{
  "norm": "layernorm",
  "bias": "none",
  "parallel_block": false,
  "inner_norm": false,
  "init": "kaiming_normal",
  "optimizer": "adamw",
  "learning_rate": 0.0016,
  "lr_schedule": "wsd",
  "weight_decay": 0.1
}
Rows from block 9, named by matrix and row number. Rows with one number belong to one attention dimension. Each number is 128 + 32 x the weight over the matrix's rms, rounded and kept within 0 to 255. All counts start at 0. Numbers have three digits each.
# q: attention query, key and value (stacked) (model.blocks.9.attn.qkv.weight, 384x128, the q third), inputs 0-42
# k: attention query, key and value (stacked) (model.blocks.9.attn.qkv.weight, 384x128, the k third), inputs 0-42
q.0:110164135090156127109066106125155084144123140128146106177158106186109113152148174171139091119152108124085163142128159100173118112
k.0:139085099107170118130163064078102115116099103116160170132141080187131155118145155123119148166118098089093130194098065154187098100
q.1:203138175115098105139149149098135166122130082138161143064090109180146169116075055142131137125093183067084154151150141185100109143
k.1:136129067030107065086165140092102154139133182122093100093111176144086068087104105129101146100149170162142178142113173137095134127
q.2:108116116128118105126171132130140126093083142061186121061080177127162160171124114139103155071158104151120139156072190108099131152
k.2:147166120165100139115121122145140120140133141161147154106102096103142098102122126153058108125158178167117129094085140088117177107
q.3:149126134131167133104105125186096138129111160123153135186110157136145137126127090095144107157100114121125093124147127144117136149
k.3:178093165122132111112053159141148120141161128119131091169136134089107111123174172095152159146146105156156132128160156111115100176
q.4:180069113142135144149137091126074115140139117137103123132052145165103150158129059079124094115098134112119123177149147123069108146
k.4:171076112095065100141140166146123167155157143113045099103137181125116142155135129126123148128143122130181109146169204097189133196
q.5:078135081157133108146145170086154100172117089134165103097119125150155137121090156164082145114140129148116083166071097130149168106
k.5:131138119150122117129148132102148114082086087108140146124116135105144146127154083158078116085099180116103107169115149148120128119
q.6:111181133140090080124119140083161119138135128151132150124171110196162172114151175132117111124167073147113136168107139048231129121
k.6:116152111141173078106139118083132091120101113124199169100133111198121122153113113109108141120078107078025105144109101083195083106
q.7:132119093108148111192151111105124131123155093178091149089137123151091156154124123111121139110109177092111141071140127117148086133
k.7:126159131126106102117157136108099090139140138148075128083102140154100123135087108132132153098114100123129123097142151146123145113
q.8:164126153081107115166189179094115162099125089141194127115115121161167162161118119120067161123100180098169091072098095145153114069
k.8:097141124104096144135173120124185117089083165079103114101082164120096125146098099135119130062119163162123146084096179113072115118
q.9:141033119137112148120108119098116103076117152131106130112102150118084126213094120066139117106067135134106188140137209127095070159
k.9:164102157119097123103124147166074118118159129142048113119141132118146165126117143110088117124158116155142092158158157142159154190
q.10:175187193086131064115110149125130117110128124107132113147116156093179184101117160181162130120175155119203145114129112113100141107
k.10:099139087099091128097136111131175118160097176116176131094127108143128096132087153148152185148096115120110123101079141094088094075
q.11:139145147157107099105137160113101095125123193140075132111194148114134130111098154123143121127158106164105145142083161089081130164
k.11:114176110194179097150140178131094120152097121106116089128161107150182119111133156140168118125099131121113173193146072115179129118
q.12:076126155133136115165146161160204111119129142112145137090165121119149130102119183163122177095179134158111126164105149117185162145
k.12:154152111141139127122136125102138131127095136137161160108127070120149153090099140153133116171117122143086128120090092109150150094
q.13:097163122140121125189144123123148160111129106118177159108151087093154151060130141155113174127182126103122057096105117131182142154
k.13:096171137137118114170118106085196119146100119131199126116097146107115120141132050130107102127133133110114146087116136106116149130
q.14:199179154091078134143101052171141171117146119126143112128108117155147141141175079119140101167116085107156122158185102118123166123
k.14:156129094077098077129111093187184150159155143128166149123122152133045126119156144110139148152153103098124118082159163096104095106
q.15:153144118093130105135091117101170137150139118136147058160151129151166131138177130148180118108157125096164115146111106124128132104
k.15:130114113112132140107105064140082142127084172173164133143129144140108142116097103123152140141119157084119047149133114118110075100
q.16:104149121150109142163086173111105158116138077161126143125142101128144123074199191166118179154142093091129140143149092082178114112
k.16:141114156129123132080163161163140155073123135107156101117139147119169177155143124120139178147075129174198119119139162107153041110
q.17:153137153152071144189058126126042190129101127197137149131131097148150142077180160127141120162081120128136134133142027100168095046
k.17:107146086158163062121141184145147152094122165080169149136134141147156164182143101141161164083131080171144149137127153034155083080
q.18:121136107162172069150147093084167126173141153179068177082133121168061110137091092133170130081175152177104152142166153179136100130
k.18:116163144095159097152114078063109101190156185177104107164116111182060108130135084096165086084177102117123096148175133207121121164
q.19:170125157084153144070100192092145148081135099080146164153004145080152175093157090133146194137154230057095130189101103088089114206
k.19:142096128109074184082150158141073145010124110182126138068060150085186123053166212136039152172118199179145125167069121172074140156
q.20:189156136137196124073149155066150129134143124126064044110156123086131115145082058158134156098104067119148142196149188145167143180
k.20:113100196162168190138100066175163060112114105135122084118146112092128053090151181110097098153148148142141080076137123184096207171
q.21:119116135154163114118195122083146091129116145151086177065139127183089098118051140091075149060116136137093185127180090135117150110
k.21:113152157097142139151102070110176130173164207180109076102135102141100106192124033123127069100131043130170134143123189209149097179
q.22:068128129149130124115079146128127126129104180185064143145151142155106115109132199122211167157152148096115073153135128133093058098
k.22:117143119119138124083183186095076094061131138131157150117147104120143125184120108066182131111102139158111116165181111187127098087
q.23:202131092114154154135187166090190116072080084116131136104081131085135104104104125135099169106111183068096174161138132093085176186
k.23:151079129111115199119127124140119122088131129180126117080101136077157124103134177169030112161151174132163116122080161179101118154
q.24:107135161105174123099106139092170090139103161165075179131142187172145091101077158149132133137137110104093138132109153138136112160
k.24:167121153162126202062119142132088073148148162134134161112142125109129084143063085113131106122073107120116147171120144197121111060
q.25:119057100137158130107145061133147102100176142125134108109149095101112160131102156102091103196223176125141137113118113138107129126
k.25:121072112134123112122137106094137059155131106194101106114128143201081149143128143085157087164144144071075163119189138111082181147
q.26:096128139120176069121104121083151109150130159146085156128147143153123172086127147142181143131187157159088123106126172193133092147
k.26:073163169127128129118147140104077091170094146147095135151145119192156119124079124074166072137089088116092147161194122173108173126
q.27:118093155102187132186165084119197104121066079163165160100097138128115024169057065147107077104082115079091137102150118152117139128
k.27:137107083137206171169104059097148104210146137148152136161103119115022057151109034136059062081123069058116127145096129178136114119
q.28:051111116111132124177115121163111120177092181127161140143138106139102056157111163197168139134130117121091079066129103093132076033
k.28:152149053033122111098179146122167154114099139064164152113118101109104103198144061125179165069142112105192161152162156161146058072
q.29:102172130135165125133093119104080177120128111148114053164177141105161162119150138191147130171086063142182103157138134163135132109
k.29:078148130159182126155167143146131074107110065071159153208159099163116079127083146097158128100115121153100122080191119076146181052
q.30:146143137116124107112148177091143151150162128103075108090131156146108174155127086135138120147164104133117141107116236153119138141
k.30:129174182155140143139100141117079116183124129158080092173156078142187109084123221107158100109097129150076128132160111149119151160
q.31:106145130123123083091136160145073121146164166155067144099211138190132128092130227139129105152132098163114163121136109122210088111
k.31:107175152113115142066102166156126127158134156103112116078220114186204143163111112120173141123094109154197124133190141137148085097
q.32:160125094120082134174112114119184146154108130151119127140096165140117095200201130163073145137146145149135152150098148133136136120
k.32:115169200149135154145077126131134154136098145124133134141111145078107102155102118112116180118122099134138118143156130155153145074
q.33:156142109137071120143111184117120170131115110141134081085110157147183092105122139128122126135116094117156129156124110069188151172
k.33:139145131127150160076061160148098155137098128102060166160075156097149079162080133071121196134094132140130088188120116118137115121
q.34:145167094136113100130083175082085202126126183112109107066162169131134127161195159145137130135098106133202163115111092077139090112
k.34:116108172175098094089066172163082124091109165101081166154152153099122109175114190106115183161155135121104103123165127137165163118
q.35:125103150138112181199114087118129095112094157144097140122127136130140145116143117182128098148139129132095108148152144185119151132
k.35:113177140094131108147159109141132154124117142118157103093154115179141137126162096174188120121120076119144135115221114180168126079
q.36:151082175152146138123135111167105148185146133130076099156154129186113144101096172100113089130144131138126139125104148087143118147
k.36:111088115126141076157131172081129136131108133147142041141170144170210115074131080091193148151113150140137100121177167084123167125
q.37:086176085166033140138176161095130113091168076101140196136078093107151145126126160108138202139137201175115148155108208084104096175
k.37:080144137062072171116147125126102085077166181132181116146109131068103176098188186075119165140168121139156122110131083105160063133
q.38:176064174117152158099102119147138089134117109181162130095062124132099138087061064090091062124127156072128097154085181166062166198
k.38:135164188166141141164133137111190115099079116133125124111048146075152150140140133154115130140124112151197113207083148122158158174
q.39:102136172153069092143109148143123099106074162149110152093147146138163106102124146151176087136111067134103140118156144161130143131
k.39:093142108080141104116169116115079141138125135080125120132192111174115118156143070164189156093096115205141129100168108125146121074
q.40:143111104100179156109152108151095145150178086120156076179110109102141153130106095111079175075129155132096127127106119104137127167
k.40:176118128141110142152087130167179124103174153143114139116124135096108111085105164092103117147123125084096138140106148098100148161
q.41:138133153088136162129117135144107136110122110131168120106091104126211104097115134093126123145140143086179124151071142095172170172
k.41:114155132127155116084110146141137121127125130155112101159119145112143087136159120113128157148137125126181080185098139114166149149
q.42:095159149118111147147196129107096068081140089081153130172169104069140132148096128169115191115105180177075143106139186134072117146
k.42:156136088089067106130155099154131129115185106148180103059147074097100198072145156113108049142158132099132163120131151110106097167
q.43:139137079081132080098102149113159159133139151166112116111106181148173095142165129099160146125108092099178171151105061112173129103
k.43:110108123162168165088085111127120160158127130126079204160042112085088108153109187086095179115137152129132113141050068147097096096
q.44:158138167133117097104099135116122168162125135087089096083244155121138171145174159125088095107135066148128115065211125090172132136
k.44:109090130125124077147097152137084166135115160145127103109204127199106065086079095177214153124111126123074095092180162129086142108
q.45:121099112213116105138107144124193121151081193086065177145102219116061136199143132177200171072149116174080161139229194175063104110
k.45:124106145079057166116144068116085137138133115115144151155151129181083184165135146144170133131096148170113205080153049146073076043
q.46:131110103124107104129126132135167143118153109155145185114129118114175131119164179085173123166142144127154156166086083111167129139
k.46:092135081130135136105118114127095134115149168134145119166114144109151122142128130107182207124138155147136107100122092140111102068
q.47:107131119170154196127157094130088103164170150097104073205136111097061105148114062189124082102153096108077055085090139174120099094
k.47:123114170139133059153191155108151111126142069172099085073193158197158166143151092190097042113134084131102166110179199130149178150
q.48:126124059112131095178116149134113166131142201147075107114144156142115150064165166163157134145150133147135097121162122097162115114
k.48:121167122125141117162115073152170182198095116150155113147146128189150122153117054140203121100075128101146047054154169148095129155
q.49:139102129124099147106109116163154123109151124082171162105090142078104154156129113090078159144129131108121190118066147097065171170
k.49:130147145180085193128108172106135117118129160132096146079122136113168202079174171130063162145139125125183170175103102087111092180
q.50:120111155148113145125080140154134134105110143089187124107054146046103130108122087122039114139161178106137157175105126148067185141
k.50:100110162185081163101127186143129147119091167189082150106106133087175211024123169148104153163190182154137184161072086078112133108
q.51:141124081109138103113091129143161133117150162077146168116074163119121097166136158109098186119157167125109155170109130061081130095
k.51:092136105136092176176112164133152133121078178144112118123132122129153154097109137125106164180185135103163153139103097092137118161
q.52:121129097121139095128144118079130140123133137156129158147220112199185094218124126135197073113081066122102113145192153122209028082
k.52:151101094078148105134182074057135063057182054131158117127152091148039081234191102087122085126125096099126148118200143154174112095
q.53:122130155127138143143104121187125114092126133100216079168109103074143142137164083141146113134130126070141111109114136161143091132
k.53:117140158127088147135099124143119112086121093172116114118122118097155187093165153116095173176151121100146120134087113124128129154
q.54:133156135169135127145150122112179101114107089164147081111113116127075107068095091137108135102129147112136087146108112165090184146
k.54:150113185174120098113109152146102169131150154125073146116126147095156210090134170169167119161174155117110122117072089148124130109
q.55:117074114159098132110149164137047123103161112134062131084115113118124229047194158140135159163176147113155153130082139077091144179
k.55:142175174167132123169095146142152173199067159160091160164123116154182118113103115137141128131056114165091135156148107139137116138
q.56:110121140130150129114152130144136066123084152145082115142133140169086075157103154135119123088133091153096088132116154154141086129
k.56:147080134124161120140110132126093118129161160101097131149116158184102101110074102088145108118133119058117113126121149168085168133
q.57:124135099104110149103148131106119139091134141155158100148115081093170143131146134125159101139125161107166135142146139076133107154
k.57:182174132103123116108134134117152062091151072161150129110113132135144100143156144104083117158125148149136201162154126104151099119
q.58:108121183119112101102150100124090095121113137131118155118172101137115118133062139114106123143134104185094147111149140149137114129
k.58:080083104138159109122135155125122114159184183074118124169139113112133129146125124108163131106141121122108100111142116173168091099
q.59:093119144148106126112151142097073112126109114163089102123154092129119159064176142185145112107129121117150104120153149123134093160
k.59:176166150122167073137128162159117140167144130132111122137128155145128070179104122123141113111052109153117127094161138156105165085
q.60:130162153067137143083115118110158128131147131098204113193155118130153073195109071111137090105111101127146071121185122177212088118
k.60:126130091056153137104128123115157092077174081126186116111114097100091062163146143121112105142187118101119143137138110103138119117
q.61:092141115114090076083169156090169153151156119097126166099151104164181105171074144102155154169100160124136197143162140111070106119
k.61:143081093153096149179178106095152074051127083148167131142179084097076143135138124119128124115090098159125122140193131097174094162
q.62:144114091152074074148145194138086133114108152146025141094136163172106175069187196130134154091147146177150149104125110074110117139
k.62:117168124204106074185115148140125184195099148120113131127150112220117148142068065150197117099074092131122071081129169168121161144
q.63:126117085079135183127108122149174103124134097117225100193096132103125099191140111126123115078120157125149104112117114093141147142
k.63:161123141129129151104115158109120075087160116139108146105072148096135144112175145100073144159192141121146181162092128081125143169
q.64:124122081111132123170134100040097177110074136135139095158095140102097158132153139117166187106166159095138121119160113165113149142
k.64:119149082101111149141161100093086154118165117115093131171100144151099124146139094137120122122184105146099097137160131169107140101
q.65:104146123113116148142124138092123114118104129126111142141136118157121137113105131132141116179144133125132091117157114110114064136
k.65:119133074109150115114152152109140121129174121071134097134124106122095142124184137094135126130134120131148091153116147078105136130
q.66:146102119141133092107123138122134113159172121134153135087164120125120112113136132178124114148116089133139113130108113089168138108
k.66:117131122202118077136127181157164167181106127118184128073137124190058161102147137155121161147125156114125120142078166083148128130
q.67:119144161102150143087122148191087091107134142117127151089098138119176117123095105114121100113134133121137141116121107108094172118
k.67:129151150184116157107133162129135126107101123133130158121124092111166144138109130127113143143122185142168113181125141152096135157
q.68:193085126152118127144127175143119140136116141121069101102178169107085142097132171102117140105130168140122138115177119118164124152
k.68:141132089116116092141135147134102120102164142137076073087113182110137107147107134083113100157132173084130141099134142104093108136
q.69:146141098126099119082118092113119149176152082157132133132130149132128126126161145151112168209174116107173092114126133082178125072
k.69:115137094132082084118155150156202118157100075086175153115117114200071119100125149166115121199176078129135119125126122092164141096
q.70:121112105160147112156153210163148101116117145120144144124144113071143142113135115153128090056056109159131185138089114115158211154
k.70:122104173164123158153100159136076156142090122207140138069108137106135143145081131135097145099078185116115129126091128148112153162
q.71:154097110130140143107107110123100178143172128130116090148144118092124119138211177118139152150172143107163132137137121099154144116
k.71:132125118144088110125162100173164076131149081088126142121117134195032129115135139138117141176159110135132126057120141118125131080
q.72:099143122173126163182161136086147128079044107142163127120124121140164123105118106103146123146087131139135108122126139174072120112
k.72:129168128091128144121124138124056178100149156181142118138147105069147118134107113152118095094100119103158103157077095100127122121
q.73:117153169161099136164148156123068102098067118184147146128111117172178133048095162157159124154139172141135112093084071118055121064
k.73:142112098158147192113150192090127149081106145094102095110094119085205135118121103137093191118138133088124160195125124111058142185
q.74:142090113103173121147100099095124158198151132158090104141114131166074088146073140128097156142177164098105126143097119136108080135
k.74:100115086120157050169192129099123081120112144102153095144118158142093136170158128101128163116177095120092118114176151110178114130
q.75:144129114161086137173148169079150161104156102100159128129106065133117102092128114140164172115060122137139120135168096148089133148
k.75:145167113066118132147112159112057145124134115170122101136138188076174155152138118128125147166105170143120080124099143119117121159
q.76:143091190134106159103097180194120116189165149163138117111124078142135139117097153140061110141110138099094142167065098074074121156
k.76:115092121111181116192173176129143112131157118160148120095150118042222125103093132118121191114137183114124109115123173134145114196
q.77:135160137169114109152181176197153105046124138130145138121157156079097163111133122108091126057120140157075143110139121064152175157
k.77:197084171146147117133071127116119099143164161181083130093125134092149117134082170120170128173061169114148135125103127092086076163
q.78:110158079115092110117142110095161110146150061088109099102126145147149135119143097080135143108135079159124107166229137164115116105
k.78:151149152107108118100122125146123125153189120104083112144095160185122134116182145140199115150119103136121107168131135106117086131
q.79:139087116180112156092113113175170181167152136111143155128134090074128126121213156161164145189117145110168128156100166115140152119
k.79:116139155099102144156112092173158120148125111163186146161089127106080101084135135149063110118142121099134151077075105094168155114
q.80:138139106163116151137108189150124139132132108164127105120154130093105118122150127080122086118084110118107151107119127162146182118
k.80:152155133089104117144099111104153155105085127116147124153096151162144086134145110125141158086151117194138109149118143125123167073
q.81:144172087115108112130137155091147155115097104087121093169128133154111122142127095102135105066114090116126129115109127141141138105
k.81:141130156131115139135107119112115158124091168084112121157141154144130080143066103107136190110087133170106089127188109121126092114
q.82:133176159097144103044141095167104128158128119086140149138154134147120121152137074094175076184123116118118127073181127096161105097
k.82:155145129101154119136117102092142089133104098090131082126138101214146082194098107153154143127098113174130105112171154167097102175
q.83:107207142116135131111136172119114194115113140130095144101172152137123120168105058027157082111063084184048172116174194093132130088
k.83:105208136070107124150061074115129139174078081102179063129156125255112048167108141107127134136056018225105093164184093132162124100
q.84:144185106170153053139132188117125132168143143082134087095185114137126120177135104163171120128069115087093111085147170140128116114
k.84:155161104107161095153086130154151144125036183039119111184083166122113090129146091147120137073132106134112140061147132132094168074
q.85:138164121139162054074117160110145126162112126087144126122149146166158121171116079098166101117131117149092131106142103075115101057
k.85:161144108139104114148097106091161141128107105130085087152153132182139082174121129138145180113084076157118090083166123151111111115
q.86:125095126146102144153088134154098125162140124174108143118123115112126141123132138173114139173124164124101080102125112172089065121
k.86:147123107114108105135125127155134123108139131100135133124066162087095162113156123148115100131195138127176133093041182153107157112
q.87:120108091136119116087098174115131176158155137120118130084119158161131083115128135163116147143153143107095123102098127133132093131
k.87:162121128099133123107130134146126121114118161076102145174099116060074113100127105131082189099168161071139092069079152167093144149
q.88:173094146080145103069115066141134119134135112126121098103117151161113113131139127156145111175187124084151075158099130198132067119
k.88:124073115147156108144171166108122114107190129082116091124124136048148135118126130131176156168150222107145106112139134151074130162
q.89:158161131149149026146118175103118134149150119149125122141116138072163100145113096172154118158130183167056127085136161089111139098
k.89:169159107090113172121101092132129119065103161095127121157126119143082106096146138101098146125124131111134142104088134142137148099
q.90:130162157094122078083136127136086104137109115089147135151156113156157130152125104119179155156079114098116049149171120145120079065
k.90:089154087118129095148100144101108138145087143099111065101122130105134100174097133107177156131086086164128135092203111133124114166
q.91:154138112156147141156107105102151140125182125149158105176129079068112133117136125117112145114108158137162155088110129138155146143
k.91:171130083128135147130130080102115135090170125155141125122144117154145154078132118176102134121098201131146155146128106147170110074
q.92:171161109185145051100149155147096112164105091135138156143168069086163145159127144118200136121095163125143086140189078115123102065
k.92:144145082101141114151092084120151136147110129130120110154108161154138116201095134118147115143097089202159192101122140134157121136
q.93:131162157120082211150121111119104153089130105147115146155137137122131109103142129065105111130112135116136217127109116121145178145
k.93:162142137172090095133139121124156145129126101140153122110124135232125114124166096164099137106118089138124105171136154093129133121
q.94:114156141112137121125126111100095130137196122113093156105104130067166122095112135140149203119123151148096146114149109124104122179
k.94:171151118158127128108149117158133122133141138186149091088135133122087116102173099162058117178105095058100128135166116128155134121
q.95:147142102136127068112132165161146154188141150147099088088161148135140138116139129161168095170095138117065102089132130129118096121
k.95:181138142090129120123081089157137121115082172086133114170042191084093078138120124127114176111149148143129101083075160170074168129
q.96:102116147114135142176117148112124153123072131187136119130084152120112160072123165131096092119153097111061130172091138095166209128
k.96:082132168141160147108101093145143145082117143161165141171133131144111124094059125066106107154148116113111096129112099157121122123
q.97:116108097153163154039097149137183106120072143104179141205154126157201095095116170143153173065121089131145066181130152136185126117
k.97:178115148137080145151120082064158148163111141163161182143146123197097118113203121122125183077165117124112087168122099076124086162
q.98:133137093129192075134138152110148113137125114118115124150160105159117131062142109101114132113134116118101121137132155093171166174
k.98:134178155102148143150126112087158118196111144110156132128145138157159095127131074129120123122093104141086129125109131156145128132
q.99:125125148144082102101136088122185122133120109116117109124103094165119147148146175129131153114134155120143133183091105160124074141
k.99:162074052131123164123098104104140091108170184138103142112108151079144136142091139093143127141146213068145149139142124139052083150
q.100:134209116171140104100104165144158123127087128092162125172187134186216124149108107073222081124082023175118079117158160095150160122
k.100:137206163119133109173097092111169182208060118114160092163157114242122070167131116152155162108072046172063105123184089134133095104
q.101:182089126143126188064081144184155105138111140094119106172136121113143095083146148160138146164160087070128085115078126183162169163
k.101:163096147118114132127151108098157088154116118137153142137099110119145163112159136190140146115189192139143115150111177113130126147
q.102:120119114145077090146175102128079132182191138145095126100126096109075106130118115112112093163102145120087134136138100121125102126
k.102:140116112086141127119119113109131111099141119101090134107144148095159136140096134112129075171144116168160153134124134136134145115
q.103:243095111098100027149171109164107146145202141112135071088140133063087142146161129149144168155166189108130128083146106154138108150
k.103:147105097106158126155118106125149124130114155077103111121060128055165149118128113169139146130119227122200164068108166137106164117
q.104:174175179131112020073124145178134157136157154113127115124122135134160171195136046057189094132069131150090117099188132099073086087
k.104:124195101097157104157128106146123147172094135065138052125123120147085072165078098191147141110073041181133126121204157144087146099
q.105:161158077142133089075150195081151126154085133147129143148203123163184137131148108118221123100059140120142117175160105077183078093
k.105:148149160077127097138087097103151162167089112134133157165130139199106099199102108139121172086112098161087096140118159092106102120
q.106:138184105097093076157138145090160140125137149091122076111106135167136097111170134154154081172184143104147119123109144133130110135
k.106:163144114094187191150104096117129073136147143162103170169092147088162133074121127120123120141102116125073117094108106156082115107
q.107:104139055094089133146117160099068189132127124164074124128111159138129150172165169142142115157126081161108127172116132119159101075
k.107:130116179077113132106057121160118142105138145189137208144128099144068130090116131073148107164193089132098050160059082091137169126
q.108:163141092166165056114115224117163149175110141097135096101192128119208140128142139160174140100116121112107093150107106055185098105
k.108:112166186102144098156078078127168137178062228104118144209089135116111055137086100178105171096116161158096081082099126121164140119
q.109:131155161138078076147143100100098115100144159105136173136119151098081163193082074111153120097102139169132126072163116125097116099
k.109:124149085142107104142144160130093167098124077114112063121183124133127116178137129175154127150101049138178148138164129139159142101
q.110:212088085178147115150107205108159150188114132092109120094152161112150157094136155170137161090165151047128128124098063122144118086
k.110:131133162104144109109098127141132135167093162081152148159049102060129129166097108161091174092173211162116124099034168096134162139
q.111:126142109138091148081152159123099079141116066106119168141128064164081155116158161108143104142082122102129135234103128122175144158
k.111:133083113172145143139126097088101121139137176174123137097100133157118114136112124132122121140133127127140144159148095097073089112
q.112:087119086100126122146152111129159084122099099111160117135135139102119092158128138180130154145120126148179125128162168140095184148
k.112:134117154110131175144081087091099152131079130125156109144123104151156115120133135141154123131128114132128067108141117125078100112
q.113:094116105051148114101164136160052140070094144142115152084127134061122140026088195085124161145110169097091130104154090126047200108
k.113:145044136141122218064074122171089148064141148143125153093144173064157150122086123037099136203114128046190154134098088201063122119
q.114:133146091150154060099109144128158115187097189102128105073189172205149091158093129126158041116086089108117134065147067132185080094
k.114:081139104098169082125141147132125101193087136109077091093133087191133080117073069054201105102060105148114206113160085150137136070
q.115:099135117124161120083114109124082143148109137117145120118135127135107138167087149095092144099136165103150157092109083129067116101
k.115:095063087130193115070126118124125154124104147122140154145105120065115125131133121087111128116106115118146168155127087144136178103
q.116:190112115138090146098101144158225119106123178135163083115086154173090091175118149139084061141168095097180169178173153121169038140
k.116:116084115121162091092111081151159105168107109103141093136167151136091138175090131097136080104205125150108129117174130148158150111
q.117:099121133143083143174173076072122093148123135124168125165158141125147131149149124178168161107130093155152114137129198106162117147
k.117:070174124102084122203103122044115138133077104130179121172137109151156145106174116194108176109169118163109126101130121092119097142
q.118:134119124117144115079159120162107119170142175133113100082193120139117129156074139029137125100147126112174189156146043134127080047
k.118:115108089173181109150178133152120121144140073111100131085121152195135151157138149100154121145153108178142204154162081159149117089
q.119:151148191125160118063110128174091085189095208110058145103167139165078112123085132048129089107125088075150159111149071173104123071
k.119:174071113217184088108166176134169121165122085122132117088118170143197128198153161106158093149114117130149250139172080149147114076
q.120:151137102129090122143098081105194132083165087126173151148112087143095141158164121138120097193111095102137138147112145096212131192
k.120:099144145084090143120180068165127082085128102079100131144116110154093102158139108136129122118150104165083072138143172128093171144
q.121:082177108095113119152168173138100100128112125141074150134161142113133164076159141176198156172117124120103144093118145173137177138
k.121:185182108150076180137104135115123152067162126133109130088126129160192144111150098156130168171090139090151111135152153187047124146
q.122:107189165113118162192157123136152100101158071139109141179115120100157162071190130206183170172137118136085057153127208120152157195
k.122:157196158081081178142101125141134108113101171103157138172136121137174147067151116181139179156144148100133067080099186151092101154
q.123:116159116132110127132138132137143115118101169147115120098120140142087141124092168139122153115162134110100112107150099212019113098
k.123:170137103149177194096099119159081131152119137155082108125131172076147140131146115107155139146094155091128068128107127191098106112
q.124:176123165148142128093089124140111142136144151127096147114087125137115120071134142130110127125117132136061102126101114135120144111
k.124:149119136151135148110131146181124125161108128148109123107154144089179166089124141099121110164109111114143176120116137122158135136
q.125:146140190159115090123110098122140102194129118120116153179103114150140118169124073145157098116133079142109114143108119117166156114
k.125:154167119127133065194180118079164094142109143076115152133145095138129101138168100188110122077115112201104158068112147114173144129
q.126:089162121088132101115184146114050109180088157140099122110237112178115140111118163082213113133103087103132162093154054174103145073
k.126:163168123161105139163112152135077162121137135132098098097142128171202099134158132154186141117081126119135148155205116210077097110
q.127:126089144179155125112090108132107175171131096114131154124121094184088097143109122081074117086095156158110146150073054131127070066
k.127:099122111176158088119178167129130144125145092106138166119124092068076139126140139085122116108090122128123157182102135072180162111